{"model": "encoder-decoder audio transcriber", "n_mels": 40, "win_length": 512, "encoder_norm": "layernorm", "encoder_moe": "top_k", "encoder_num_experts": 8, "encoder_shared_expert": false, "encoder_subsampling": 4, "fusion": "prefix", "decoder_head_dim": 64, "decoder_parallel_block": false, "decoder_positions": "learned", "decoder_connector": "linear", "epochs": 37.1}
Rows from block 2 of the audio encoder of a small encoder-decoder audio transcriber, named by matrix and row number. Rows with one number within an expert belong to one neuron, the router's apart. Each number is 50 + 10 x the weight over its row's rms, rounded and kept within 0 to 99. All counts start at 0.
After each expert's rows are labels from the 100 clips, of 14976, where the router gives the expert most weight on average: "top examples" is what is common among them. Only what is clearly more common there than usual is listed. The data: melodies that start on their tonic, played by one synthesised instrument.
# router: router (encoder.blocks.2.mlp.router.weight, 8x256, trained with AdamW), inputs 64-127
# up: expert up (encoder.blocks.2.mlp.up, 8x128x256), inputs 64-127
# down: expert down (encoder.blocks.2.mlp.down, 8x256x128, transposed), outputs 64-127

# expert 4
router.4:61 54 56 52 71 57 56 38 50 42 46 64 51 50 50 47 56 37 38 34 62 36 54 33 60 45 44 33 46 57 39 51 62 45 59 44 58 51 72 44 52 41 51 47 47 55 53 37 55 58 38 57 57 40 40 50 48 62 41 49 39 51 57 55
up.19:51 55 69 50 59 70 54 54 55 50 50 67 30 61 44 38 50 51 45 69 36 47 54 60 44 55 51 42 42 42 47 60 38 48 48 46 36 45 35 53 54 38 52 53 46 46 98 76 47 50 44 52 50 37 57 40 52 37 49 46 30 48 56 59
down.19:51 58 50 42 57 43 41 59 43 76 47 55 61 63 58 59 43 40 59 54 49 49 52 43 61 39 51 52 51 40 74 60 28 48 57 33 59 41 35 51 55 55 56 41 29 46 53 26 45 41 34 57 34 51 44 46 37 54 51 61 62 50 59 56
up.20:29 46 45 60 41 55 44 63 41 70 36 58 41 55 50 30 60 39 54 43 59 39 47 33 60 55 66 55 81 55 53 44 40 52 52 36 53 41 30 58 56 37 42 57 59 32 35 62 58 69 52 47 25 56 51 45 43 56 56 50 52 46 56 45
down.20:37 45 46 44 55 35 54 54 49 62 42 59 60 57 46 47 46 44 62 51 72 48 47 32 43 51 44 37 35 57 49 63 54 45 48 37 57 57 47 52 44 58 42 52 41 71 48 36 61 35 47 60 51 40 56 51 41 31 39 60 57 41 44 47
up.21:39 60 61 49 51 44 48 45 50 51 36 39 60 53 58 40 37 72 55 66 51 52 57 67 61 54 47 44 51 38 51 35 45 64 51 55 51 49 71 24 65 72 40 49 42 55 45 62 46 65 43 62 60 55 68 45 42 32 60 51 51 54 44 33
down.21:47 42 56 39 64 48 39 57 49 44 65 53 47 43 40 56 48 46 55 52 48 35 48 46 47 61 49 41 58 45 33 59 69 46 57 46 30 59 52 67 44 34 57 55 44 44 51 55 62 30 29 59 58 50 50 43 61 50 43 87 50 77 70 58
up.22:54 46 47 45 40 53 62 45 57 45 46 58 62 66 44 55 47 50 50 50 47 46 44 46 37 50 63 74 40 55 61 58 70 42 50 63 45 41 44 62 75 56 40 57 50 55 42 45 58 46 54 37 66 52 50 41 43 60 39 50 40 36 37 47
down.22:51 50 52 48 44 43 39 38 49 47 54 49 54 61 48 37 65 43 47 39 47 52 42 36 59 59 32 59 51 65 44 39 47 60 36 48 45 58 53 44 55 29 42 48 56 52 54 41 61 46 49 57 72 59 52 59 55 41 54 27 60 51 53 53
up.23:56 41 50 53 32 44 54 46 50 71 38 49 44 50 49 42 57 64 65 48 38 52 49 43 43 46 48 58 52 62 39 42 37 49 43 36 57 52 43 71 63 49 52 34 53 53 43 52 62 56 38 43 36 58 63 43 48 51 51 51 57 57 62 37
down.23:58 76 55 43 52 46 45 43 48 56 48 33 53 51 47 49 49 51 36 55 50 34 42 49 47 47 59 69 40 50 64 61 43 47 61 45 63 42 55 42 42 58 57 49 47 69 60 35 50 57 43 45 44 45 48 45 47 61 41 37 70 56 71 30
up.24:43 53 37 59 42 36 40 69 51 49 57 49 49 58 46 48 43 32 55 30 45 49 49 41 67 52 49 58 50 49 65 47 44 56 52 63 50 54 40 30 43 55 31 39 50 53 55 44 59 47 43 55 56 49 66 53 49 49 42 52 71 48 51 48
down.24:47 33 50 36 42 64 40 67 46 49 48 52 33 50 52 43 61 63 41 40 64 55 52 52 47 63 64 31 51 56 59 22 53 42 59 58 56 64 51 56 46 42 52 33 41 48 42 35 48 52 41 60 40 69 39 37 50 54 65 58 59 57 54 46
top examples: the note D; sine tone

# expert 1
router.1:56 60 75 48 51 55 63 56 43 29 42 54 56 63 47 31 43 61 42 38 66 56 62 52 58 61 41 50 59 54 63 49 72 48 56 42 63 45 55 58 50 58 65 54 55 56 53 48 35 51 34 45 42 33 44 34 45 52 57 48 40 39 51 69
up.19:54 63 53 39 48 35 47 40 54 46 48 48 57 46 37 37 44 52 40 64 44 40 53 57 33 50 58 34 49 63 45 57 28 49 63 54 40 57 41 57 39 50 48 50 52 54 37 56 54 55 42 48 61 62 51 61 35 38 53 56 63 45 51 49
down.19:29 42 60 49 38 41 46 57 52 59 76 64 61 21 60 49 54 59 50 45 31 51 48 50 54 54 63 61 49 55 58 46 40 69 46 48 52 59 32 57 44 50 52 40 64 68 47 50 39 54 49 45 50 58 31 50 53 33 44 67 55 56 38 56
up.20:50 41 52 50 35 56 39 70 57 47 45 64 42 62 54 52 55 53 61 43 52 65 53 33 38 46 67 44 51 67 60 59 52 48 49 51 49 49 51 57 45 27 45 41 35 44 65 52 48 38 53 53 36 60 61 40 46 54 43 51 71 42 55 48
down.20:39 46 46 61 57 42 54 52 56 35 44 46 57 62 57 45 48 56 57 50 65 44 35 48 41 41 46 63 34 63 35 57 54 39 50 41 55 57 38 60 58 51 71 50 57 40 47 58 21 55 51 39 70 52 51 56 50 48 51 34 75 47 50 41
up.21:22 55 67 71 35 33 36 39 60 50 43 41 33 51 42 46 53 52 62 46 42 56 53 55 54 52 56 56 55 51 52 47 49 46 51 56 69 43 25 53 62 55 44 42 47 38 55 62 47 40 23 45 52 43 46 49 51 52 62 52 55 52 54 53
down.21:64 53 47 54 51 51 33 42 59 39 60 55 48 41 61 58 35 55 48 42 25 61 51 46 44 44 42 55 64 55 57 54 41 24 50 64 41 51 53 63 48 50 62 58 53 40 45 58 50 52 59 42 57 61 49 55 42 67 50 38 52 68 58 35
up.22:39 43 61 56 36 33 43 41 60 49 33 40 41 44 68 46 56 55 59 44 56 59 54 30 52 57 48 35 65 40 52 61 39 44 54 38 46 47 58 72 62 57 41 47 53 61 66 55 42 31 43 43 40 44 51 57 47 39 64 54 43 33 42 84
down.22:56 31 55 36 54 58 64 60 38 48 61 46 43 60 31 45 26 61 42 44 43 59 27 58 53 47 52 57 39 52 48 58 43 52 49 48 61 48 41 44 56 49 33 44 54 47 40 50 52 45 51 46 63 57 56 41 31 45 55 44 52 47 48 32
up.23:62 48 44 46 51 64 38 52 60 51 49 54 54 53 49 56 57 42 57 53 46 55 56 51 69 58 72 59 59 54 56 53 38 48 40 46 30 53 60 37 46 47 56 60 38 39 40 35 53 30 35 51 51 44 48 27 33 74 68 52 45 51 55 48
down.23:37 56 50 52 55 63 53 54 43 45 57 66 58 51 51 45 48 53 33 48 46 56 55 38 51 36 59 42 53 57 68 73 44 60 54 43 56 48 54 54 32 46 53 26 38 50 56 34 44 49 44 46 44 34 50 48 51 50 65 66 46 50 37 50
up.24:66 54 53 45 29 62 45 45 41 48 42 52 58 36 64 53 36 53 43 64 50 36 42 63 59 57 56 50 44 58 48 43 54 54 51 64 44 54 42 52 40 35 50 35 37 42 38 40 54 43 48 49 42 41 45 54 58 76 47 55 48 41 51 18
down.24:46 41 50 51 62 48 61 51 39 61 51 50 57 53 36 41 59 39 37 47 35 56 48 47 53 47 44 69 62 44 73 59 56 50 41 42 50 65 52 29 62 51 52 65 69 43 61 63 41 48 50 31 53 72 37 48 39 55 50 35 67 35 45 59
top examples: the note C; tonic: C; tonic: C#

# expert 5
router.5:40 62 51 44 58 51 39 57 47 53 41 46 43 38 42 42 56 23 51 58 61 47 56 72 61 41 68 41 41 60 55 49 41 47 59 62 48 64 47 71 48 73 57 65 37 51 33 60 57 37 64 46 48 64 40 64 62 53 55 40 40 46 54 44
up.0:50 42 45 48 43 53 53 48 50 49 61 37 69 57 57 52 28 46 56 23 50 45 52 57 54 51 49 50 46 53 50 35 35 62 49 46 24 47 52 46 81 40 47 28 53 54 42 54 50 45 61 52 53 59 52 39 38 59 40 51 62 16 60 44
down.0:48 45 45 52 53 68 59 46 48 53 59 35 53 59 51 31 51 59 63 48 50 57 49 61 39 30 55 60 42 53 36 46 49 41 56 64 68 62 43 53 62 64 51 75 49 31 30 52 62 54 43 27 37 34 56 39 39 37 44 41 46 48 67 40
up.1:59 50 56 42 60 31 62 39 59 45 47 52 54 28 28 57 49 77 40 47 44 51 43 55 46 51 49 51 38 38 49 48 59 52 58 48 47 53 45 51 67 57 54 46 49 45 42 39 65 58 55 52 54 48 49 64 57 40 53 47 53 49 38 38
down.1:44 58 48 49 46 58 37 55 43 27 60 46 43 57 62 59 45 29 58 48 51 54 51 54 34 55 60 47 44 51 33 55 57 42 67 40 42 50 52 34 37 51 46 42 54 58 32 62 48 42 59 53 65 65 58 60 48 52 55 38 32 46 46 49
up.2:63 41 40 54 37 54 52 56 48 68 31 51 32 40 46 52 55 51 51 51 61 55 49 61 48 51 91 39 68 41 55 60 39 64 45 51 64 53 53 32 40 62 56 57 65 41 67 50 54 71 36 73 37 29 63 46 51 36 46 50 42 43 55 62
down.2:60 54 30 38 60 54 37 53 65 43 58 26 60 39 48 50 57 51 43 48 46 46 48 52 52 73 62 38 53 50 63 47 51 49 62 39 47 49 22 69 48 31 52 52 32 47 51 51 53 56 48 38 56 43 35 57 38 63 59 59 42 50 48 48
up.3:23 60 52 40 43 37 46 60 47 48 49 64 40 47 41 52 36 47 63 41 48 45 49 45 49 48 41 57 58 34 54 51 39 42 41 52 38 52 33 65 65 36 50 61 53 32 48 52 26 47 64 48 54 65 63 45 62 69 41 47 41 64 59 31
down.3:38 46 48 50 65 54 64 47 55 55 43 54 36 49 29 50 49 52 57 48 52 71 61 33 37 38 45 40 62 61 27 51 40 64 47 48 44 48 63 42 51 43 44 57 45 55 52 63 39 65 55 37 54 38 48 30 51 65 60 56 51 69 56 65
up.4:40 34 44 61 58 43 56 55 52 61 34 45 63 54 40 44 53 51 46 42 45 42 50 52 58 44 57 39 58 66 47 55 40 50 54 42 28 55 55 43 49 34 48 60 54 40 47 41 49 41 52 23 52 64 43 49 65 38 57 40 44 60 57 39
down.4:44 45 45 55 56 57 39 65 50 46 51 49 39 63 47 38 52 53 69 48 62 46 49 48 45 45 37 64 40 42 49 61 48 51 64 44 51 37 69 58 62 65 46 57 28 53 56 52 41 64 44 57 79 52 34 24 33 44 52 49 71 56 44 44
up.5:57 63 36 53 51 49 42 33 43 44 44 41 48 66 54 41 65 48 52 43 60 48 58 53 57 45 47 52 58 38 58 34 32 51 52 49 47 53 66 30 62 63 51 41 54 63 46 47 35 42 41 51 51 61 45 48 50 49 36 47 72 36 50 41
down.5:26 37 50 57 55 61 54 52 50 58 50 34 45 48 57 41 87 54 51 46 42 60 42 53 55 46 40 38 65 65 37 48 56 54 55 45 48 52 42 60 63 43 65 53 47 46 47 45 34 46 51 45 49 57 52 38 58 64 51 41 46 55 46 49
top examples: bass guitar-like

# expert 3
router.3:45 63 50 46 56 56 61 54 49 52 56 60 46 62 41 48 57 48 45 34 55 39 45 31 61 53 26 38 47 51 45 45 58 40 54 38 41 52 52 38 46 38 59 55 63 38 54 47 39 43 65 62 44 50 45 47 42 58 34 48 39 39 61 47
up.19:39 56 34 55 47 64 36 46 51 46 42 52 39 52 51 57 58 56 39 41 44 54 49 32 48 44 37 59 58 56 44 62 54 52 51 69 40 53 59 48 44 53 52 55 63 49 49 46 56 61 49 41 61 60 37 40 52 48 32 46 54 36 47 63
down.19:49 56 37 57 49 54 40 65 61 61 61 56 58 46 48 49 34 43 57 53 46 55 34 61 53 49 43 39 49 63 56 38 40 46 48 58 57 46 58 53 49 30 56 68 43 46 32 34 44 47 54 45 42 60 52 52 55 38 62 46 30 50 45 43
up.20:33 33 58 49 52 72 50 48 46 40 47 73 35 42 68 56 40 37 50 60 45 62 40 47 48 50 41 60 65 47 36 43 40 46 37 48 49 47 42 37 53 65 42 61 63 43 53 64 54 43 55 40 48 49 60 37 40 54 46 51 52 50 62 35
down.20:61 46 60 46 42 25 58 45 31 55 63 46 45 44 37 47 63 38 58 45 46 61 41 50 35 44 61 52 44 57 59 58 55 51 38 57 43 37 64 42 28 57 61 49 65 64 65 48 44 50 45 51 44 47 55 60 38 61 31 51 49 43 51 61
up.21:53 44 54 43 63 67 49 65 42 46 42 43 60 62 56 41 50 53 68 51 47 56 54 50 43 55 41 45 46 48 53 39 34 45 49 33 47 50 58 70 70 60 41 67 48 48 44 49 50 57 64 39 50 45 53 40 56 47 62 44 60 53 44 57
down.21:33 56 51 50 41 47 37 60 56 45 56 49 55 28 48 54 43 57 33 50 58 58 53 40 39 33 57 59 49 59 61 56 58 63 49 28 56 50 43 48 72 36 38 56 50 36 58 33 62 55 40 36 51 68 45 49 55 35 41 43 53 45 37 35
up.22:59 65 54 54 44 50 53 49 49 50 35 41 57 30 52 42 51 77 57 69 45 49 44 46 63 47 53 59 49 56 54 47 59 62 42 51 46 52 43 32 32 55 44 57 37 63 50 43 49 28 62 55 32 53 66 35 48 38 45 50 30 45 44 43
down.22:59 43 55 62 58 44 36 44 62 62 34 45 51 48 59 55 58 54 56 43 50 60 56 47 49 35 62 39 48 49 40 43 34 41 59 45 51 45 41 59 61 67 48 43 43 57 53 37 57 60 49 52 54 53 58 60 49 53 43 50 60 48 58 44
up.23:63 41 59 47 44 66 46 45 51 44 67 65 62 57 41 57 43 55 43 59 52 40 51 42 53 53 51 58 60 49 59 48 54 49 56 53 35 47 71 52 55 51 40 56 41 29 55 52 44 46 51 60 44 43 59 43 31 58 55 41 35 51 55 80
down.23:41 63 54 70 59 49 35 49 39 42 56 39 39 50 42 55 59 57 37 49 57 52 57 44 65 58 38 41 55 58 45 71 37 45 38 47 40 50 60 60 66 63 45 48 31 48 67 50 63 48 32 33 53 56 52 37 55 66 75 57 44 38 42 40
up.24:53 42 47 47 40 39 45 47 57 52 66 58 39 48 53 59 67 49 65 63 21 34 54 43 62 40 49 45 57 51 57 51 40 47 39 51 57 42 61 60 42 49 50 62 67 82 54 44 46 51 29 50 53 33 45 52 51 39 47 56 43 32 58 56
down.24:35 50 53 66 53 62 49 35 56 42 34 62 62 53 50 55 45 54 56 33 55 48 51 37 43 46 56 47 40 53 60 53 43 51 52 56 58 61 30 54 33 34 42 52 55 39 46 46 43 50 55 48 52 43 70 37 45 35 70 37 37 50 35 60
top examples: bell-like; the note E; tonic: E

# expert 0
router.0:53 51 45 46 61 54 59 58 43 53 47 47 48 56 43 57 61 55 47 47 56 64 54 27 56 52 45 55 43 49 46 58 52 50 66 39 47 61 58 44 40 52 65 32 52 62 53 29 42 53 35 47 58 42 33 51 55 57 28 41 33 58 49 43
up.0:50 44 44 45 45 43 65 42 43 59 64 58 40 30 49 55 64 30 52 38 50 42 47 37 59 50 71 43 43 45 40 54 47 62 50 47 19 52 43 52 58 61 38 55 50 47 57 52 62 65 32 57 40 62 58 62 58 17 60 44 59 59 63 65
down.0:30 37 60 46 45 39 75 48 48 53 57 50 56 39 61 45 47 35 45 39 52 46 66 55 33 57 52 45 57 53 49 56 50 60 53 50 53 64 62 51 49 43 51 31 47 30 42 40 55 54 49 49 40 53 36 59 37 67 57 56 36 35 60 62
up.1:29 35 32 51 37 59 47 47 44 51 35 59 61 50 55 47 48 30 63 50 47 43 49 63 61 45 44 63 48 63 47 47 54 52 65 55 38 43 57 49 71 72 42 56 56 40 81 69 46 49 43 59 60 50 51 72 59 42 46 47 44 52 47 38
down.1:55 38 52 51 57 72 35 51 41 58 53 56 59 39 39 44 53 51 71 39 41 50 44 58 51 50 51 37 62 57 50 49 29 63 72 41 39 47 51 53 33 51 33 71 47 34 56 41 53 64 48 44 35 64 48 46 48 46 40 63 55 30 59 58
up.2:45 34 57 60 48 37 58 41 48 46 45 40 60 58 45 42 44 57 48 80 66 51 50 57 63 47 49 40 33 43 54 37 50 41 44 52 43 55 51 52 58 43 61 51 57 56 41 66 40 58 69 49 57 79 48 57 44 62 42 66 49 39 38 41
down.2:62 67 48 54 47 54 50 38 47 49 52 50 57 42 51 62 46 42 62 74 53 73 43 52 44 36 43 43 49 52 40 46 44 55 53 55 40 86 59 38 62 64 62 43 50 61 51 42 49 66 50 64 50 61 50 52 56 41 44 52 58 42 50 48
up.3:53 53 51 43 39 48 53 40 36 52 32 58 69 56 60 70 61 60 36 56 56 36 50 44 55 50 40 48 55 31 53 42 47 63 40 53 52 44 72 56 57 53 47 24 41 47 46 44 53 49 44 49 57 58 56 61 59 54 42 41 47 76 26 69
down.3:42 42 39 52 51 54 50 58 63 55 50 51 53 53 54 55 48 56 51 48 59 36 42 44 55 58 48 57 59 51 56 44 53 34 38 38 50 45 57 59 67 51 49 62 48 46 41 48 62 51 55 53 34 39 32 41 49 22 57 42 57 51 47 63
up.4:57 33 48 60 45 56 47 50 52 56 46 40 68 41 46 46 37 38 56 61 36 34 52 60 74 50 75 62 36 40 57 50 51 57 60 48 72 49 60 78 45 47 36 48 41 63 48 53 51 42 72 35 42 57 52 46 42 49 49 43 62 33 62 51
down.4:64 51 47 52 46 44 49 53 45 48 48 36 62 47 43 38 44 59 55 45 59 47 59 56 47 55 46 54 57 41 66 39 50 47 50 67 52 54 50 59 46 47 43 56 35 45 58 69 46 65 53 36 72 50 51 47 59 64 65 39 52 48 43 33
up.5:42 48 56 62 44 53 50 49 53 47 55 41 55 48 48 64 55 64 69 51 39 51 52 50 47 49 65 47 41 35 60 56 41 49 51 56 35 52 61 31 52 52 59 39 44 71 37 28 59 66 45 43 51 47 59 47 59 39 41 48 55 52 41 46
down.5:69 85 58 61 24 49 35 58 41 43 45 56 41 48 52 41 42 48 45 51 48 41 50 27 70 73 69 49 59 41 49 62 43 46 36 44 48 52 34 55 41 61 56 45 38 51 33 45 59 36 49 46 61 55 57 46 63 57 60 36 53 54 47 42
top examples: flute-like; tonic: D

# expert 6
router.6:74 61 49 57 76 70 56 57 52 44 66 54 64 54 61 44 54 49 35 42 68 33 62 30 63 49 57 40 34 61 52 59 50 53 48 35 52 63 64 43 48 41 54 54 63 52 53 40 58 63 40 49 62 44 49 55 57 59 42 55 46 71 54 46
up.7:33 52 50 57 67 37 33 52 45 54 43 53 63 67 55 63 39 33 47 66 43 58 46 40 49 46 51 52 46 69 46 42 43 36 48 42 55 49 53 51 59 26 55 69 66 36 58 38 39 55 48 50 46 36 57 59 48 46 51 63 57 46 49 51
down.7:34 30 37 46 51 42 49 38 52 47 61 49 31 68 43 44 51 57 55 41 62 51 41 54 57 50 44 41 52 43 52 29 46 59 57 74 51 57 40 35 64 49 44 72 55 49 59 38 41 55 56 60 43 88 34 55 52 68 53 39 31 50 26 54
up.8:42 54 56 44 60 55 40 34 39 47 55 58 47 27 38 44 67 46 45 58 48 30 48 46 45 52 51 55 59 43 47 60 55 39 51 55 59 39 43 33 77 53 56 52 41 37 51 43 53 46 53 56 64 62 67 60 36 30 56 48 48 44 45 40
down.8:41 61 45 42 24 51 66 52 59 64 53 55 44 69 60 51 53 56 56 69 51 46 55 84 63 26 49 59 42 39 59 71 44 69 47 58 63 69 36 52 32 36 58 46 54 59 60 51 56 64 60 44 31 65 45 48 55 54 41 51 47 52 40 45
up.9:49 52 67 55 53 46 40 29 64 49 16 49 38 46 63 54 39 54 58 41 61 59 53 41 65 56 68 62 48 41 55 57 51 64 56 36 46 54 45 44 42 60 54 41 45 60 39 55 61 53 59 56 46 41 59 50 45 79 46 67 54 67 56 51
down.9:59 61 64 56 58 57 33 35 40 40 51 58 59 66 56 45 30 45 43 45 68 64 56 61 37 48 56 52 53 50 44 55 45 51 51 55 69 53 61 55 56 56 64 46 51 51 63 52 58 36 45 39 55 55 36 52 68 73 71 22 61 49 31 31
up.10:42 43 36 62 56 41 41 47 62 60 54 42 48 61 46 53 43 61 46 58 41 58 46 44 50 43 54 43 58 44 47 52 39 33 45 62 45 55 56 75 52 51 52 48 60 57 44 75 61 51 46 42 57 51 65 55 58 49 54 49 54 57 53 52
down.10:63 51 59 42 55 52 49 50 51 62 64 60 43 37 35 36 33 54 59 61 64 48 65 50 54 52 50 30 45 43 71 48 61 68 45 61 50 35 34 41 42 56 62 52 48 49 46 53 62 54 39 35 50 74 67 59 61 56 58 50 52 55 51 43
up.11:62 62 48 55 52 50 43 32 51 57 39 51 40 55 47 58 39 56 55 57 56 53 41 77 48 37 68 54 40 64 34 55 44 57 42 51 31 52 55 47 45 54 53 51 44 37 48 47 39 43 58 46 53 56 52 44 53 48 39 43 73 46 53 41
down.11:61 45 47 60 30 85 44 50 56 42 62 51 59 43 46 49 32 53 75 49 37 47 41 40 57 28 55 53 49 44 48 54 56 56 50 52 54 58 50 63 50 35 54 61 52 67 62 25 48 58 55 52 48 49 57 58 43 59 53 32 52 54 54 43
up.12:68 62 59 48 49 51 52 63 58 62 66 61 34 71 59 34 50 56 47 46 47 37 52 44 44 54 52 71 23 43 51 40 49 41 49 38 49 50 52 55 46 40 38 47 63 44 43 68 60 39 45 58 57 49 49 56 41 39 54 48 76 56 52 57
down.12:63 50 63 59 35 58 28 43 32 59 33 43 48 58 55 50 55 58 28 35 47 43 39 45 64 62 31 41 32 65 48 43 42 60 56 46 42 66 41 47 39 48 40 63 52 64 68 53 50 49 59 54 56 53 42 60 61 40 49 43 58 58 54 49
top examples: the note C; tonic: C

# expert 7
router.7:64 56 43 51 61 62 55 50 57 68 58 55 60 53 51 65 56 44 36 44 50 43 53 46 41 49 42 37 37 59 61 44 56 50 67 50 66 57 59 53 32 37 45 39 35 52 54 35 48 49 60 70 52 43 40 62 63 61 64 42 34 46 62 52
up.7:24 57 58 44 43 49 50 48 54 44 54 53 39 66 46 69 57 73 63 87 46 47 49 42 44 49 27 59 64 51 42 37 60 47 47 61 67 53 45 38 30 53 70 49 43 32 59 52 55 33 46 67 54 42 59 55 55 50 58 43 77 59 45 62
down.7:60 38 60 53 46 49 45 44 48 43 44 59 40 61 64 49 56 37 24 49 70 63 34 49 38 48 55 61 45 55 60 46 41 58 48 40 41 45 36 56 51 44 49 42 49 70 36 56 46 41 60 45 43 48 42 52 52 54 44 51 67 45 45 52
up.8:62 23 53 39 45 69 52 49 61 49 38 53 60 45 67 55 47 46 53 78 55 59 49 44 51 50 37 46 38 56 51 40 54 57 49 28 64 51 46 46 50 38 57 52 47 40 39 61 61 34 48 43 42 47 47 35 41 69 57 53 41 52 53 52
down.8:53 55 49 54 56 47 58 50 55 44 53 39 62 56 52 56 44 63 52 63 64 40 51 67 42 69 34 51 50 43 59 68 59 67 60 51 50 71 66 48 47 41 36 43 63 53 59 46 36 55 50 54 66 49 64 44 36 44 35 38 64 59 51 34
up.9:30 48 65 62 47 45 61 50 51 54 52 60 61 48 57 32 42 27 52 51 51 46 49 47 50 54 54 54 66 49 53 56 64 51 57 62 61 48 60 62 73 44 49 42 51 57 58 52 45 51 48 50 32 44 59 47 64 22 48 47 47 66 60 62
down.9:51 47 61 38 61 62 34 56 53 47 58 42 46 53 45 54 44 53 49 55 35 61 32 73 60 23 43 30 53 47 40 30 50 64 56 57 46 58 55 43 49 67 59 56 51 32 56 54 52 53 51 48 34 47 45 50 70 49 53 56 45 52 75 35
up.10:60 37 61 49 41 42 70 41 49 48 60 58 53 44 48 50 34 44 53 68 42 49 47 49 49 52 31 42 51 31 44 49 50 70 41 44 64 59 39 63 65 26 48 36 59 48 58 60 56 63 48 44 31 50 42 56 47 44 43 48 48 44 55 69
down.10:56 45 51 55 55 48 46 44 51 31 45 57 54 75 46 55 30 46 53 33 43 52 71 54 62 69 48 51 52 72 54 62 58 43 45 53 29 53 54 49 37 42 40 46 36 65 63 58 58 42 56 63 53 49 68 43 54 57 44 29 40 36 30 54
up.11:59 63 40 52 54 51 37 47 55 42 61 46 58 50 42 51 50 63 39 43 44 48 45 36 57 54 62 40 49 60 58 61 50 57 67 58 62 53 48 43 48 41 45 58 53 49 53 54 51 41 54 53 48 50 61 48 49 35 29 55 57 43 46 58
down.11:47 51 40 45 45 51 48 50 47 37 43 52 43 61 50 36 22 47 37 46 45 42 38 36 49 49 56 50 46 56 47 55 66 59 58 35 56 79 49 66 50 64 59 62 49 19 52 49 56 46 65 52 47 58 61 54 48 38 46 53 66 36 50 62
up.12:29 28 57 40 41 38 65 40 51 43 54 42 51 37 51 56 37 58 73 41 48 56 46 40 47 51 55 71 41 46 52 58 37 37 66 40 41 50 53 52 49 34 61 51 64 40 68 51 55 43 53 61 34 44 65 44 53 45 58 50 66 49 44 62
down.12:51 69 56 50 27 53 28 37 48 47 51 45 70 51 52 45 32 61 38 47 40 42 49 48 65 47 74 58 34 60 68 61 55 55 44 51 55 41 79 49 58 44 58 58 42 32 46 36 55 55 54 51 54 60 37 57 43 46 46 49 53 54 54 43
top examples: square lead